Rows from block 6 of the text encoder of a small text-conditioned image diffusion model, named by matrix and row number. Rows with one number within an expert belong to one neuron, the router's apart. Each number is 500 + 40 x the weight over its row's rms, rounded and kept within 0 to 999. All counts start at 0. Numbers have three digits each.
Before each expert's rows are labels from the 100 texts, of 14976, where the router gives the expert most weight on average: "tokens" is the input token at the peak. Only what is clearly more common there than usual is listed. The data: larger renderings of crowded toy scenes.
# router: router (text_encoder.blocks.6.mlp.router.weight, 4x128, trained with AdamW), inputs 0-127
# up: expert up (text_encoder.blocks.6.mlp.up, 4x128x128), inputs 0-127
# down: expert down (text_encoder.blocks.6.mlp.down, 4x128x128, transposed), outputs 0-127

# expert 2
tokens: "purple"; "blue"
router.2:545546471531504461471541580470437467482513525502452510449464471486452471458473523461507524481492463556479508498430437517467465555480531561546551505510600499500459498495478542548508592474512482531568575474586556524561580563521579460508550540483465500537562504531532524452546531501542482422489493461505472542477445482474508452464518495438485545453475446531488496515485435446455509485538
up.0:500554500500500500500500500500500564500614401500500500500500560500500500566500500500445500500451500500500500500500500500500569618592500500500500500500432500500500500594500500500500429500500421500500500500500500500500500557500500500500606500500500591500606500433412500500500566500500500426500578500500500500500500566500500500500500500500500437500500500500428500425500500352500500582500
down.0:500500500500500500434454591500547418454500620500439570500500500500372443500500500500500500500548500500500534500545500500500500500500500538462500500500500500500500500436446500585441500500500500500500551500500500603500500500432655569500500527443605500500500500500500500399500500500500500542500500500500500500500500392500500451500593500440500500551444500500500500500500449500500500548500
up.1:500500413500500500500432500670500500500500565500500500500500500500500500500429500434500500500500500500500500500589445444500500500500569407500500500500500500500500500441500562500446500500500500500441500643546500500373500500388500500572567500500576500585500500500500500500606500500500500500500500500500500500500415500435500500500500500564500500500500500500500500500500500572500500447500
down.1:564500607500392500500570376369435500500500500373500500500500500500500500446603424500500555500500500500500500500500500500500500500500500500407500500500500500500445500500557500500500500500500500500500398500500439500500500500595500500500500500500500500500500603500553500500392500500500566500500500500500437500500500500434500500500500567500500500448500500500500500500500500500500445394500
up.2:500397500565500534526582455500500577500500500500500500500422500597500500477423500450500500626500500500500500500500365500573430500500560500500437503500500418438500500500500500500500453537500447500456500500500500382500500500500640500500500500500500566500500500500423500500500500500500446500500500500500500563460463447500500580500500500500548500606500458500500500500500500500500500500500
down.2:575500603500454296559500500500462500500500500500500500500500627500500500500465416571500500500500500527500500500500500586500500423500460500500458440540500500500500455465461500500500500578500440500555500500500500620500500500397500500500500500563500500500500500584500500500500500500500500500613500500500500500500440500500500500457500500500500500500500500500500530500587550500425500500500
up.3:500541500619500500500500500500574597500411569500500500500500500500500500500500500500500500500500500500500405554500400500500500500551500426500500500500586420500500500602500500500500500500500566500500500500589500385500633564500500500500500581500500500418500500500500500500500500500448500381500500447579500500500500500500500500500500500500422500500438500561500500500500500500500500417500
down.3:500500500500500458500599573500338500576500500500500500500500500500500500500500601500500500500413567500500500500500500500500500500500500500403416500448500500441500500500500500500500500413447500500500500500485500592474383500500569500500500408578500500500500500500500367500500500500500500562500500563407500500412500500500500500500500500500500500500500500500500500500500500500500570606500
up.4:500500500579559540500458541500500406500500536555500500427521500491500490500500449459461532500485408500472475500500500500477500500500473500496500500500563619398449500500500500500565500500500500399537500479511500406477555473500555543458500500500500500500500500606500500516500413521500480423390480537551500500602500548500539541500500500584535500544537552548517500521500472500500547419529
down.4:487527431418500500500500563500400617528555429500500500500463500500500500611500530500532500471518500536500500500541432500500475500570500500500500500500500500500500500500500473500500500500500500591564500376500500646474506500500453500434500500455500500629614500562609500500458500500571500500524500500500500468449500500500500576463500500500477500500500500500500551500500500500500500500500
up.5:500500390500500500465500500601500441500500500500595530554500556587544500545468555546500500500500544500500532500533423500500500500500500452500500500532337549500506471500500471470442500500500424500500545476492500351500500432500500500458369457500500500500500500500500515548407500500500500500500500606500500500532537500500500500500570500500500500500532500500481500554500430537500500500500
down.5:468500404531500500500500500500500500349467434500500500500500526549484500509547500500500500500500527513451500500500500500500518483500500500500500500500462584500500500452437500500500465500500529450500400429605500500500613500630421439500500458436365500500500500500500526439385531500500570500554500500500500500414500414500500500546500500498514500500490500500500500500500500500500500539541
up.6:500500500500448615500436500500500555500601586577500500500500500500500523500371500500500500500468500500500500500575627500500453538500500500500500500417612550500500474500534500500500474500500500460391579500500458500500500606570413500500500500500468500500409500500500500564500500500500428584500500500572534434500500500500500500500470500500500500534500500447500500500437500500500500500500
down.6:500591588500500500500500500500500500500533595500440500529645539443426500500568448500500500500500500500500500469500500481405500579500500500500577500500539500553500500580500500500556500500500471500500500618567500500500410413439569500440500547388500500500527500431500500500500500500500500500500500500460500500500500428547500500500500536500500410466500500550500600500500500500500500500500
up.7:500378500500500500500500500500500500500500500678500500500500500500500342500500500500500500500639500500500500500500500500500500500500500653500500500500500500500500500500500500500500500500500500500500500500500500500500500500500500500500500500500500500500500500500500500500500500500500500500500368500500500500500500500500500500500708500500500500500500500500500500500500500500500327500500
down.7:500500500500500500500500500574500500500500500500500500500500500500399500500500500500500500500500500500500434500581500433500500500500500500500500500412500500500500500500500500588500500500500500500500500500500595564614394500500596500500500500500500500575500410500417500500500500630500500500500500500500500603500500400500500576500344500500500500500500500500500500500576500613500500500432
up.8:470458424500500641416500574448500500426500565557542431500562427500500500500464449514500500562500551500500500532571377500577500500500500545575497500500500500500500500500500500500500500500500500500500500500500386500500500500533579515571500451450500500474500500500500500500500500500500482401595486500500500571500500500534455500559500400500500500484552500467480500461458500559447500500466
down.8:500500500403415329500500584487500500500500469500378500500423500500529500550583472500500486458425500500500500500500500500427500500500420500500500500481500500526500425500416432500485500549473500544500500468533500500500500500500452500500527537500500500555461500568500500500500500589500572526500500500500500500500500500500619500549596500500500527500500452500500576500500500500525500605500
up.9:527500568587500500500500500500500444500559439378500456500500421432500500500555500500409500563500542500500500572431500500500500500500500500500500500500500500500500500500459500500500500500500500500540419420473392436460500500535456500559500547648570524434500500500500423558500500467500500589500551500500500548528500443500444500500500460500500500500500448438500439421452526500466500500500
down.9:500593447484500500353389500500500500531473500500553500500500523500500463458500531500500500500459513459500500573450533500399500500473500500441500477454500500572500500500500500500532500401500500580541500594553500500500500500500562500500565500500556500588500500500445591403500584500500500500464500500500465500500500500478536483500500580415500552500500440500467500569500442500533558500500
up.10:563500500500399614500500500600500550500566500559500500500541500548573559500500500500500500500460462500500500500569543500500466560500441500427575500581602500500567459500465500500500418547461552461500500500500500500452500500554500381500500500500500544447500500418400541500500500456500500500446430500500540465500500500500500500500500421500500465500500500451470500539574500500454500500542
down.10:500500645500500500379416500500500500533500456500500500500457500500500388500500580552500500500545500460533419466500500578418500543500500534500500500500500500500500500500500500500563500500500500569500500500500500420500401500428500596376584500500463500474500452559574500421540500546556500535558500529500500500500500500528500500561500500539500527500540500500500500474439500536500500500500
up.11:500500393500500500500671500500557500500433500437500500500500500580500500500500500500581500500500500500450500441618500500500500500419500500500398500500500500500500417560500500459500500500500500428500500500500429500574500500500500500500369500500500592500425500500500568500500500500500500460500602579600500500500500500500500500579500468500500500500500500500560500500500500500500500500500
down.11:413434500500500500500500628500425500443534500500462500500565500500500581540500567500500500500500573500434500500550500500500542500500500500437500500500500500500500500548500500500500500500500500500578553413597500500500500574500500361363500417500381418500500500500500500500500500500500500500558500500500500500500500500500500500500525564587442500500448500572500531500500500500500500500448

# expert 3
tokens: "glossy"
router.3:496434492545462554470426512485540497479543519447494509498503484536537503443475461545538411465478466484450471454462517462451487534538485555438451425466505575532551463513468477521526515465513493483451462499542440535483430483524554491496533513521516518556549553490498601497543513553554516572452537530544582521527569552487580488437441508479521501546478540507549469490500531552589520526528
up.0:500500408424621500566500404500500500451397500434441500542559432500500500500500500500500500575548500500500563500500415500500500500430500500500541500613500500500500500553500500500500500566500500500500500500500500423423413500500500500500500500500369500500500500500500569500561500500500500500587500582422500500500500500500500583500500583500500500500500581500500500500500500500500500500500
down.0:500500500500500500500500542500500500587595500500561500467500551500500500390500500468500500500500500500441500500500500439500500500500500500500500500388500500500500500500500500500500500500500500500500500500336429500669500500500536500500500500500500500586500500574416500586500500500500500500500500500500500500500646500500500500500500392500500500500500500412500603500438500500500458500500
up.1:500629550500500456543420500593500500468342388500500471500500500563500566500500500500514500465538500500500500500481500500500500500500500500559500500500500500500517500433500500500461500500500500500500396527549500608500407500500619500450500500500500405500500528500500593500595500448500500500500500500469500500469520602500539488500500500500500500500500500500500500500563446500449500500537
down.1:468500425500344659418500500500500500500500500500500492500375500466500500500500402527500500516500500519536500500500462463451500509500500500406481500500466500540500500550461500500479500500500500500546500500500499740500381500545500524500500500476500500500500474534500517500500500500500500534511500521500500500452500500500500500500500500500500500500500500459466500500464500538500500551500
up.2:500426536423466568500577580500500500500500419500500557500533500500447447561500500500399436500500550500412452500500500473500528632500500402500561500500348500593546500568489525500500500558500426444576500500500500500500530500500500500500538500500426500500564565500500500529500500500500447500452500576500500500444500471500467439500500500500500500500500500500500500500500500500500500527500
down.2:500622561601500500548500340383500500500500500404453500500500573500500500458483577500500536459500500446519500500500500548470500519500510500472444500532500500500500500457531500500500500500452500594500500500500500500500500500420500500500500391544623500500500500500420500500500500500500607525500500500500500500486500580455500450459471565500500500500500500550500500500500450500500500562500
up.3:500567500570500500500626500500500437500500500500461500500500500500500500500500631500500500500500500500541470500500500500500500532500455500500591512537449500581500526500500500500500500500500457543500533500583442500500500582662500500500500453337568500481500500500559389500500500500500531500500500500526500471500500415500500500471457500544500473570500500430438500500468500442500500500473
down.3:500500435500597399500532500452339500383500500512500500500500500500500500500500529500500500500500500500567500500562500544448500500500402500500447500500500500500500482510613500500500474500500551500500500453500513400500500500500457500454588470548470543500475500394500500500500500500500606500500500531500500500500500408461540500544500469397500500500500500500500537500500549573500500584500
up.4:500500413500578500554500500437500500500437622423500500500591574500500500500500552500500500500500446560500500500500500416500500500500500500500500552500500362500500500445554500500500500500500500500500500557500500370440408500500500500541500500445500500500500500500500636500500500500413500457500500500458575500500500500500500550393500500500500500500430500500500556500500542554500446500500
down.4:500500564451500500500500500500500500500500441602500500500399418500500500466500536500500580457500548436500567500500549500557500385500398500500393500500500500500500500592451500500436500500500500500500381465500500569568537500500500500500500500500612500500457500603500500558500500500533500500500500500500500500500500500438442500500500500500500500500582500500447500500500449377500500500500
up.5:500500500500458500500500500500416500605500572500500500500500500500441500588603500425500500500500500500500500500500637554500500500564500500566500500500500500500500500500500500500500563500500500674622399500500500389500500449500500420500428500500434540500500500500500500454500500500500500500500589500500500500500500592500500500500436500500500500500500500500500500500500500500500413500500
down.5:500500559500500409586421500500500500376500374500500500500500500408500500558500500500500500500500500500500500500451500500500413500422562500400500500500500500500500623500441500500500500500500500500413500500571500500500563564500500500500500624556602500500500500500500420500500500500500500500500500500500500500500500500500500425500500500500562500500449556500500500500500500596500500587500
up.6:543414500500561500543523430663434454500500529500478471500529541429500590500478500500500483527500410500500500500500449500500500500500500526500439557606439500525455474500500500457500500500500442634581500500436500396500477467511551500500500537443500426500533500500500536500500500475500536500519500532500500500554500500500500462500474500500500533500534443500561500500500412500436500538556
down.6:449500500425434382412598531446443543525500500500500539500500434482500447500500500575500500500500500500500500500500525488500541500500500500500546500500500500389500500500459500500500500500526500474329574500457435500556500618413500393510500500473500500438457500500500420557500500500500500500475443500466500500456500500500500524410500470500500500500457524500500500451500533471500472500500
up.7:500417500552500420539500500593500500500602403500585500500570461500500500500500500500500500500500500500568500500500500420500500500593500500500500500500605466580593500500500500500500500500540585622500542500500446500427500500500500500401500500500563412500500500500500500500500439500500500500500500500500500500433500500500500532429500425500500500500500500410500500500500500500419500409500
down.7:430448500393500500500500500500500500500500560500434500500500500500500500500500500423554500500500500500551457500500500539500500500500570500500500500500500500500500461412500500500500500500437500450500500500500500374500437500405403500683500500500417500500500500544500564578500500500500500549618500500500500500500500427500500500500500500500596433500500555565561500500500556500500456500528
up.8:500584500500500500500500500500591547500500500593500500500500500500500500500628500500452500500500500451500500500500384500500500545500500476500500500500500500500561500500500602500500500500500592500500634451500500432575441585500554500500500500500500500500500500500500380500500452500570500500500566500500413500437500500500500454500500500500500418457500500413500500500457500500500439385500
down.8:568500500500556370500424500500420441545456573435449500500500500500500500500549500500500500500447500500500500500500500500500500500500500549500500500500500500500500500540544500500500500500588500385500542500564614500500553352500456500500500412500500500500463500500500500500500500500572610500536436500500500500500500414500500500500500500424561500500445500500500500458586500416500500500553
up.9:500411592404548500525500454438635557468500500500500500500500546500460500500500500500500543500500570500527543500500500500500584500500500500568500500451500420500500500561500479500500500525523500429500500446596500500520373500500500500595500422500500500500462455500454425517553460455500500500547553500451470447500546469596500500500500463500500500571458500500539500536500500500545500437463
down.9:500620500500500500431432500572418490500466500538403547500461551460500500445500535542500500500500500500463434500530528500526500500479564500500334500537470500500481540500500423500537500500500500500522500561500500500500500459500500500500427500553623553443540500399425469500500500500567500500500500500500500519411500500593500429500437526463500479469500526500466500500500500500500500548500
up.10:500500500500500586500500500500500395500500500588500500500375500500500500500435500500500500500500646393500500500500569500416500500500500500500500500500500500428500500500500500500500500500500500500500628500500500500500500500500500500500500438500500500500500590500500500500500500500500423500500500500500500500424500500500593597500557392500585500500500574500500500500500418403500500584500
down.10:500500573500500500500500500500500500500500546336500500500500500449500500500576500500500444500500500500500500555556500500500500409500500430627431419437500500500500558446500500500500500500500500500413371393500500500500500500359500500500500500500500500500432500500500500500500500451444500500500500500500500500500564602500500500500500500608500500500500500500500500398500500500500500500500
up.11:351500500404500500500500320500628500500500500500500500500500500500500500500500500500500500500500500500500500500500500500500500500500500500500500402500500500582500500500500500500500500500500642500500500500369500500500500500500500500500500500500500500500655500500500500500500500500500500500367500599500500500500500500500500416500500500500500500500500500500500500500500610500500500500500
down.11:500607500500366500500500703500500500500500500500500500500500500416500500500500500500500500500500500500608500500500500500500500500500500500500500394500500500561500594500500500500500500500500500500500500500573500500500500630362500500500500500500500574404500500500500500500500500500500500500598500500500500500500500500500500500500500500500500500500500439500500500500603500500571420500500

# expert 0
tokens: "green"
router.0:516562492486559492437526494501518525483467440464497491398456498476499531531543428514442589475486507554546516576546458528498512430496488471470568603436532485457455533449495525505496472511546398510567545525513552461473517463526507594526551486506509522435517439523498493526527409477538516530502471449491483459521521499480502529520490482564459485457518533427489527500492505424436465466491
up.0:470500500403500619441500500451369500500500500392500500500528538500558500500466500527549500500500500500500500500567500500500500583480500443500500500500500500399500458500500458500574500500500426500458500500525500500500500500568500346500447500436500500500500500573500500596500500500500500500500551529546477500500560500500534500602500454500461500500546500585500468500442575500500500500500
down.0:562561552500500294544500500581564500500500558614500500500587439500500500500500500500500500500500500500500500554500500500500500500500416500500500443500548500500462500541500500500500500470500500500535500500422558571500500386405500652473500500500562500500500500500500500423500500500500500500455500500500500463500500500500500500428442500500539500500500500500500547453500500540500463500500
up.1:438500500500500500500500426532428500500551500551500463500540500500500500426500500500500500500500500457500500500423500500500500500500500538500500500500425500500500500500454500500500500545500500500500548653500458368500363500579548500547372500500500572500557591585500500500500500500454500500581450531500500500500456624500500553500500550500500500500500457500500500500500574500500500500500
down.1:500564500585409393500422500500582500500544500500500552500590500500500548500500500500500500500500500500428500500500445500500500441548500500500500500500596500500500500500500500500500447500576500500500500377500500672442500500437500500500628500500566500500500500500579570560500500500500500500500583436500500500500452500500500451546500434500500500500500500500500500500500543500500500548500
up.2:500635500587500500500628500500500500500500617390500500590500500500500500500500570500424500500500429500500500500500577500500427500500500500500425500500500500410500500500500567388500600500500500500500500417587500418500500500581578500500500500401500500500500500500500500500500500500500500500500500500500500500500500500500500500500577500500500500500500500500500500500422424500500500500500
down.2:500555408547553441500567500500500500500500500500568500500585500552500500444500500434500422500500567500500500456500571500500500585570500500500500500500500554500500453500500419500500500596569577500500500500444500500442500500556500442568500426500500500500500500500584565500578500589500574424555621500500500500500500500544451500500500500500544500500443500500500566500567500500500544500500
up.3:500500500578500500500500500500705500500500500607500500500500612500500500500500500500500500500500603500500500500500587500500500500500500500500500500500500500446500500500500500500500500500500500500500500500544618500500393500500500500500500500404500500500500500500500500500500500500500421500500500427500500354500500500500500500552500500500356500500420500610500500500500500500500500500500
down.3:500397500500434573500500412500371419403500500374434500500500500500560500436500500500500574500500500500500500500500500500500500500500500500500424500500500500500500500552500500500500586500500500500432500500500294500500500500500500500500500500558500442418500500500500500434565500500500500500441563500500500500500500500500500500500500411500500500500500500413500500500554500500500500500500
up.4:500500500500500604421500500500500431500500500486500550500500533483537500500500357463526500549500457490500500500500500523500500500548469543500500500500388581500386500653500478500500531471500500500500478500563500548500515500500544500500402500500500417500454500500500500500500448529500520500500475500464470579500454518500500403537500546628513551500500500500500500437500500500569540500548
down.4:500500500500489311500500415500500500500500500430500500500569385468500500441395441463500500500500500500500500561500500500500500500500500500500613500529500493553483557458561500500458537500570500500597500458447500500500456500500500433500636500500500500500500500464510500409500500500500486500500500500500500500525527500500561540572444455421500500477500500500549500519550500442500516500500
up.5:500558500500514425500500500500433500500500500538500500500500455476467451500465441500500461500500427500500462500484418500466500500500500403436550500500500500454505500611532500500461500487500428500549564500611466415472500378558390500500463500500500610500465500463568500456527533500529500537500500500491575391535466500500500500500500500531500500521451550435517500562500500547526514531523
down.5:474555447500500332342500500500500497464500500557577500500500500500500529500458487500500500500464500480523470500500500478474500500500500500500527500489500500500500500557500500500491500442500500500560465386608432416467461500425439402381543463500585500442500500572500511500500500508545500514500500500500500500500500500471486500469450530482500500515500515500500544500417522513500500581500
up.6:500575500613588500500500500500500500500500500500599500500581500500500500500500500500500500500500500500500500500500500500500500500500500500500500500500500500500604500500500500500500500500500500500500500370500500500500500500500371596588427500500500500500500500500591500414500500500500500500500392500500500500500500500621500500603500500375500500500500500500500500363500596500500500500500
down.6:500500500367440500500575500500500500500500500500500500500500500500500500500500500500500500500500500559500418500500500500500434500500500500500559500500500500500500500500500500418500438429500500500500500633447500570500500500449593500500500500500610611500500500573500500633500500500500500500640500500500500500500500500500562500397500500500584500603500500500552427500500500500500500500500
up.7:500500603500500500500500500500500608500500500500596500500500500500500500500500500500500577500500585500500500500500500500500500586500500500500500500500500500500500500500500500500416500577574500500500500500500367500500500500398500500383500500500500500500500500500500500500398500500500374614500500500500500379500500416500500411500500500601500500415500500500500500500419500500500500500500
down.7:500500500630392385500500500439500430500500500500443500418588500500500500500597500500500500500500500500500612565500500566500500500500500556500556500500500500500500500500500500500412500500500500500580500500579500500500500381500411500500500500500500500500500500500436500569500500500500596500593500500500500500500500500500500500500500364500500500500500567500588500500500500500500500500500
up.8:500500500500500500500500500171500500500500500500500500500500500500500500500500500500500500500500500500500500500500500500500500500500500500500500500500500500500500500500500500500500500500500738500500500500500500500500500500500500500500500500500500500500500500500500500500500701500500500500500500500500500500500500500500500500500500500500500500500500500500500500500500500500500500500500
down.8:500500500500500500500565500500500385500500500500500591500500500500500578500500565414571435571500500500500500500500500500500500500500500500500595500500500500500500500500500500500500500422405500500500500500430500500421500434500500430500500500500500500500500500500500576574500500500500500500500614500500500608612500500436500500613500500500500500500500500500500500598611500500576500404500
up.9:500500430500545640500390500500500500500500295500550500500500500479500500500500500500500474437500500500500552523520560500500500500460500500581540552500500500500500568500578544500484500525500500500521500361500457500500500500434582554500569509500565532448479500500500500455500500500444500439500464500500500500536481523507552500500500452513500500451549500500500424500472455441500500500500
down.9:531500500500353324500576500500582500500472588500443500500574500500500500483445496449500517478500540500541463472500500500500500500500532500500450522536500577500472500500467427500520500500500500458479500676500500500500500500599413500500408500462460500500500500542500500500500500500500553524500555533500500500500500500500471500500500543500500500476500500500500500500600520509500479449450
up.10:500566492500500500466619500500559500500467346452450500500500500500536500500500500568500500473500500516500500561546500500500439500475500500500562500528543483487500526500500500500595500525486428551442500500318565500518562465468500500394592500500500500489417478500500500500464500500441500500500544395500500500460519500560500563463500500540500500500532500500500500500561477500500500500500
down.10:500500353500644500410564500500603500546500500341500500500439552500500446500568500500500500500466500500500456500500466500500500500500540500500500500500500500528500500500500500500500500500500500500500500604500637500500500500500545551686500565470500542500543500496500500500500500500500412500500500500500500500500500454505500500500500500454500500500500545500500500500500500482500500500500
up.11:500500500500500500500500614500541438400564425394500532500500500422500500429513390500500500500500540500500500500500550500500500500476538552500500500500621500533500500436500500519500500500500500500464500327465500500464574500500443630416456500500500500567443500500500500537500513500500500565500555500500500500500516534500533513485500548543540440500500482500463500500500500524500500549500
down.11:500607535500500572500500500500500500500429599637500500500500500500493500500500585500500500500514500500500500500500500500500500500500500431500500468500500500500500500576500500540500500500387500376500500573536431500500500357434613500528500500500453500523500500457470500500500561500500500500447443500500500500500464393451502500500500536448482500500500433500500564554453500500500500580500

# expert 1
tokens: "a"
router.1:471496521464517475555543451517446490526477528578526492590557552485466489563499552477497496552553522465550502511533514494552517488491518461568449522555439456539518511540550486461452455555466594491466475492428481466529541494443403450466423472446463462497422504452497409529452510472443496499524498532465441489475460464524419545551573517502490505523529452528478525503526530497480541513472
up.0:500635500606500500500500500500500500500500500500500500429421500500604383500500500500500500500500500500500500560500563443500500500500500500500585500500500500500500500500389500581500500500559500413500500500500500602500500500500500500500500500500500500561500500500421585500500500559500500566500387500500500500500577500500500500500574601414500500500500500500500500500566423500500500500434
down.0:500500500404500500500500500500500546557500500500402500500613500437500500576414445500500500500429500500447500500500500560500564500500500500500500500500563500500500500500562500500500500500500500608500402594550500383500403589597450500500601500500500500500500500396556500500500500500429500500500500450500500572434500500500500500500500500590500500500500500500500500500500500500500500500500
up.1:500628500500626500443500469553500500500445578500459500500467523500545534500500574500500520508500556479500459500500500536544475460500500500500448500451393500500500500500500515467545500463500522500500500413500567538500406453500422576558500542500500421467500500524500500500461488468500500577500500500500500500500500554500533602500500547322500500479500500500500500545500453500500500500484
down.1:465392500572456452623391617570463500453500500411462500500606500500500561500500500500500500482500500489500569427500500500483519432500500500500500500523500500603500500500500500500500500500500500500451500684500468423500500500467500500500551486448500500500500500540500500500500510500500500500500500520500529500500437500500373500451500470500500500485500500547500558500509500500500500500500
up.2:553450500447556551530500500425595500539403500500430500463538500541565500500500433500437500500500500500500500500500500500557500500500500500533500559579500500500500500500413466500553500549548461500563575500546500500402500500500500500566500500571500500429467453500468599454500500433500500457532500500454500461598535556500500442500500452558500452532552454500500542500447500575437500534465
down.2:562533500500500500533500454554393540500500500500541500500438466500446500547429500500500500472500542500500500531500500577500500500537527474529405500467500500500500500500584457500553467532500500500451500579445405500596500562620604500500473464500500532473500454467552436500500500425531534500444500469500500500468500417500530419500547500500464500500454500500500500539412500391500500500500
up.3:500418530500500562408434500500500411500500500500449500500436500458461404573500500566452500500500606500500543466500420500477500535500500500500500500544500500480500477564500500500500500537500542500431477435459500572500500500469500500452500458500500500500500500500500470500445546549500577446500500500500401500500500409572468500552550500500500466500500500552500500476500500500500500681555
down.3:500500478408500500608546500500500449500500500500500402500468587570500500500500500553500519500500518532470500500528500500535500500537500522540475500500500500444506500500531476500500486500541500500500500504655419397500605500475500500500428467452500500500447463500500500374500500500500406510500500500500500500412500621500500500342500500500486500518500500500500500500500500500500500500500
up.4:500552500568500500500459500510424500500500500660500472480500602573424500500500500500500500500500571500473500532500500500556500538500500491572566500500381500550500519385495548500500500464500500500500500396500481351436500457500500500500500500500500500500500500500500467500500500500500500435500500554425500500500500500500500370538500500549500500500500500500500549500551446500458556500500
down.4:500500367500397500500612500500500500500500411500500500500500385425500500500500500500500468500500500500500500500500500500500500500500500460500435500500454500500500500500500500500500500500500500397442448579500500529500432530627500500539555500432325471446457500585500500500500500500500500570500500515500500500500500392500500571500500408500500500500500500500500500500500500500500500500500
up.5:500500500558500595421500500500478543500463623500435500500573500500500500500447500500500545568603500500500500570500601558555500470500500412500574595605500478500500500500500500500500500500500539500500500500500500500460500500500500500500406500392448500467564500460500500500527500500423500444394500449438500500500467500590500500500468500500500500500460559500500500500532477548520467500500
down.5:560584619500367500579538500500627500500500388500567574500500500500454500500500500400539500500500450500540500500535500453431435500500500500500500500432500500604500500500467500500500561500500500500500500500448500500500500500561500500500500500500552500500500500500448500500500500500613443500542546500630534500500500500500500500439545530500500500500500500555500500545500559500500500500500
up.6:500500563405500456500500558461500500500473500500500500540500520382500500586409566456500592500500582500500536465500411500500524500500500500605469500562500500500441541500584527534461500500533500500571500500585500500500500442500500589500500500480562500465500457476500530358466531500500500419470500500500500414500500500500500500500500500437539500500500448500468500500548500500558500440500
down.6:576500373463500500464534500500428588500500530500500500464500500500451473421421500404525500500555500500469463528533500500500437545500500549561500475500528500574467464459527500500500563425500500500500522500545500500500500611566569445500622500454431500448478500500500588500530500500475540500448500500469531522500555500478500500583435500500500500500500500536500530500542421433500500516500
up.7:500460500500500542500500500500582563500500594500500500500500522500575500500500500558500500500450420500572532500500500500500500500441466536500500500500423500579552500500446532541500416500500440500462500500500500455500500500500617500500575500668472537402500500397540500500500500500500570500464500500602500440560500437500500558500500537500500500500500500442500549500500572547500500500500
down.7:500500582463500554561435500457500466472500500500500500500392500500396546500500500449500500500500535500420500500500500500500500500532500424419500500500531500500500500500581557500564465475568500500500547500500500500431500473465500500588500500500600500623564500596500500500500500500500500466424470473500500470532542500500500555647500500500500500540500500535500500500500500372500459500500
up.8:362500500500449428500500500500500500500500500538500500407500500416500580500500500500541500500469437500500500500500500500500500419500500576500500500500437608500500500548500500500500500500500554554500449500500592549533429500500500500500500500407500360500500554433458500552500500452500560437500455529415500562500439500500596500500500500500446500500500500446500566464500500500500500500562
down.8:645471500500500597500500500500606500500558500611471523500500440500440500500500500500500500500500543500594500500500500500500555500500456500500374500500500526500560500453467500500531500550500500500500500500500586500500561376500500419447524500500599500428500500500413405500500500500500466500561500500500500500500500500500500556500500470608500500461500459500500500500500452500475500480500
up.9:500576550500500500500500500577500500396500500420439389500500575500500403500500500500500440438423500500500402500500500432500500500500500500500500413500398500500500500429500500500500500500500500500500500500500592500500500651500500500595500500611500500443500500500500500500500500500500500427500500500500500500500500500586500575500500500500500500500500500500556500500500500619500500500500
down.9:500416500555589500626500500500500500580500442500500500500409500500427500500500427500500500403500500500500562500500500500442500500500500500412500500500500500500500500500500500500599500500443500500500430500500500500500500500500500500500500500500412561500500500412611500500500557430412500500500500500380500449500500553500500500500500500417500500500500500500500500425410426500500500500420
up.10:500500500397500544500441577500649461468500403569500500500500554500500451444459452450500500429440500500500500500500500424500553500453570547500500500500500500449500500500500500500500500549500500596500500500568500500563553579500588500500500500500500500500546500500500500500500500450454500500500500500500500500586500451462431434438500574500575500454451416500500500500576466500500453500500
down.10:500602454500500500441500456603407546500535500452500543500438454439500500540546500552500500500500451436500500547500500500500500455500500500500500464500500500500500500450500449500500500500442500463422500500500584500433448500500500604557500550500500500587500448500398500500500500500451500587435500500500547551419420500566500500500500500500444500500500500500500600500427500535407500500500
up.11:461500500548591500500500453541440535500477567500500434500500448500500545500500407500500528500530499555500500500462500599500500500500500500500500500509500452444587532539651500500500500500473500500500500500500500500474500500500500567500607500480500470500500500500448500500404500500500500544405556500500500415564478500500500385500500500500545500462500500500500539567500404430500500382500
down.11:500500430450410548551481462365500440598535500419500514500555440500500472500500562500466481500500500534500500500500500476467500500500500500559540500524539500500474500500500500500500480500373521500500602432500538427559500500429500417500500443562544500568533500539533525500500475500550500500578500500500475500419557500455500537500391437500484500500525500500484461469500500570500500500500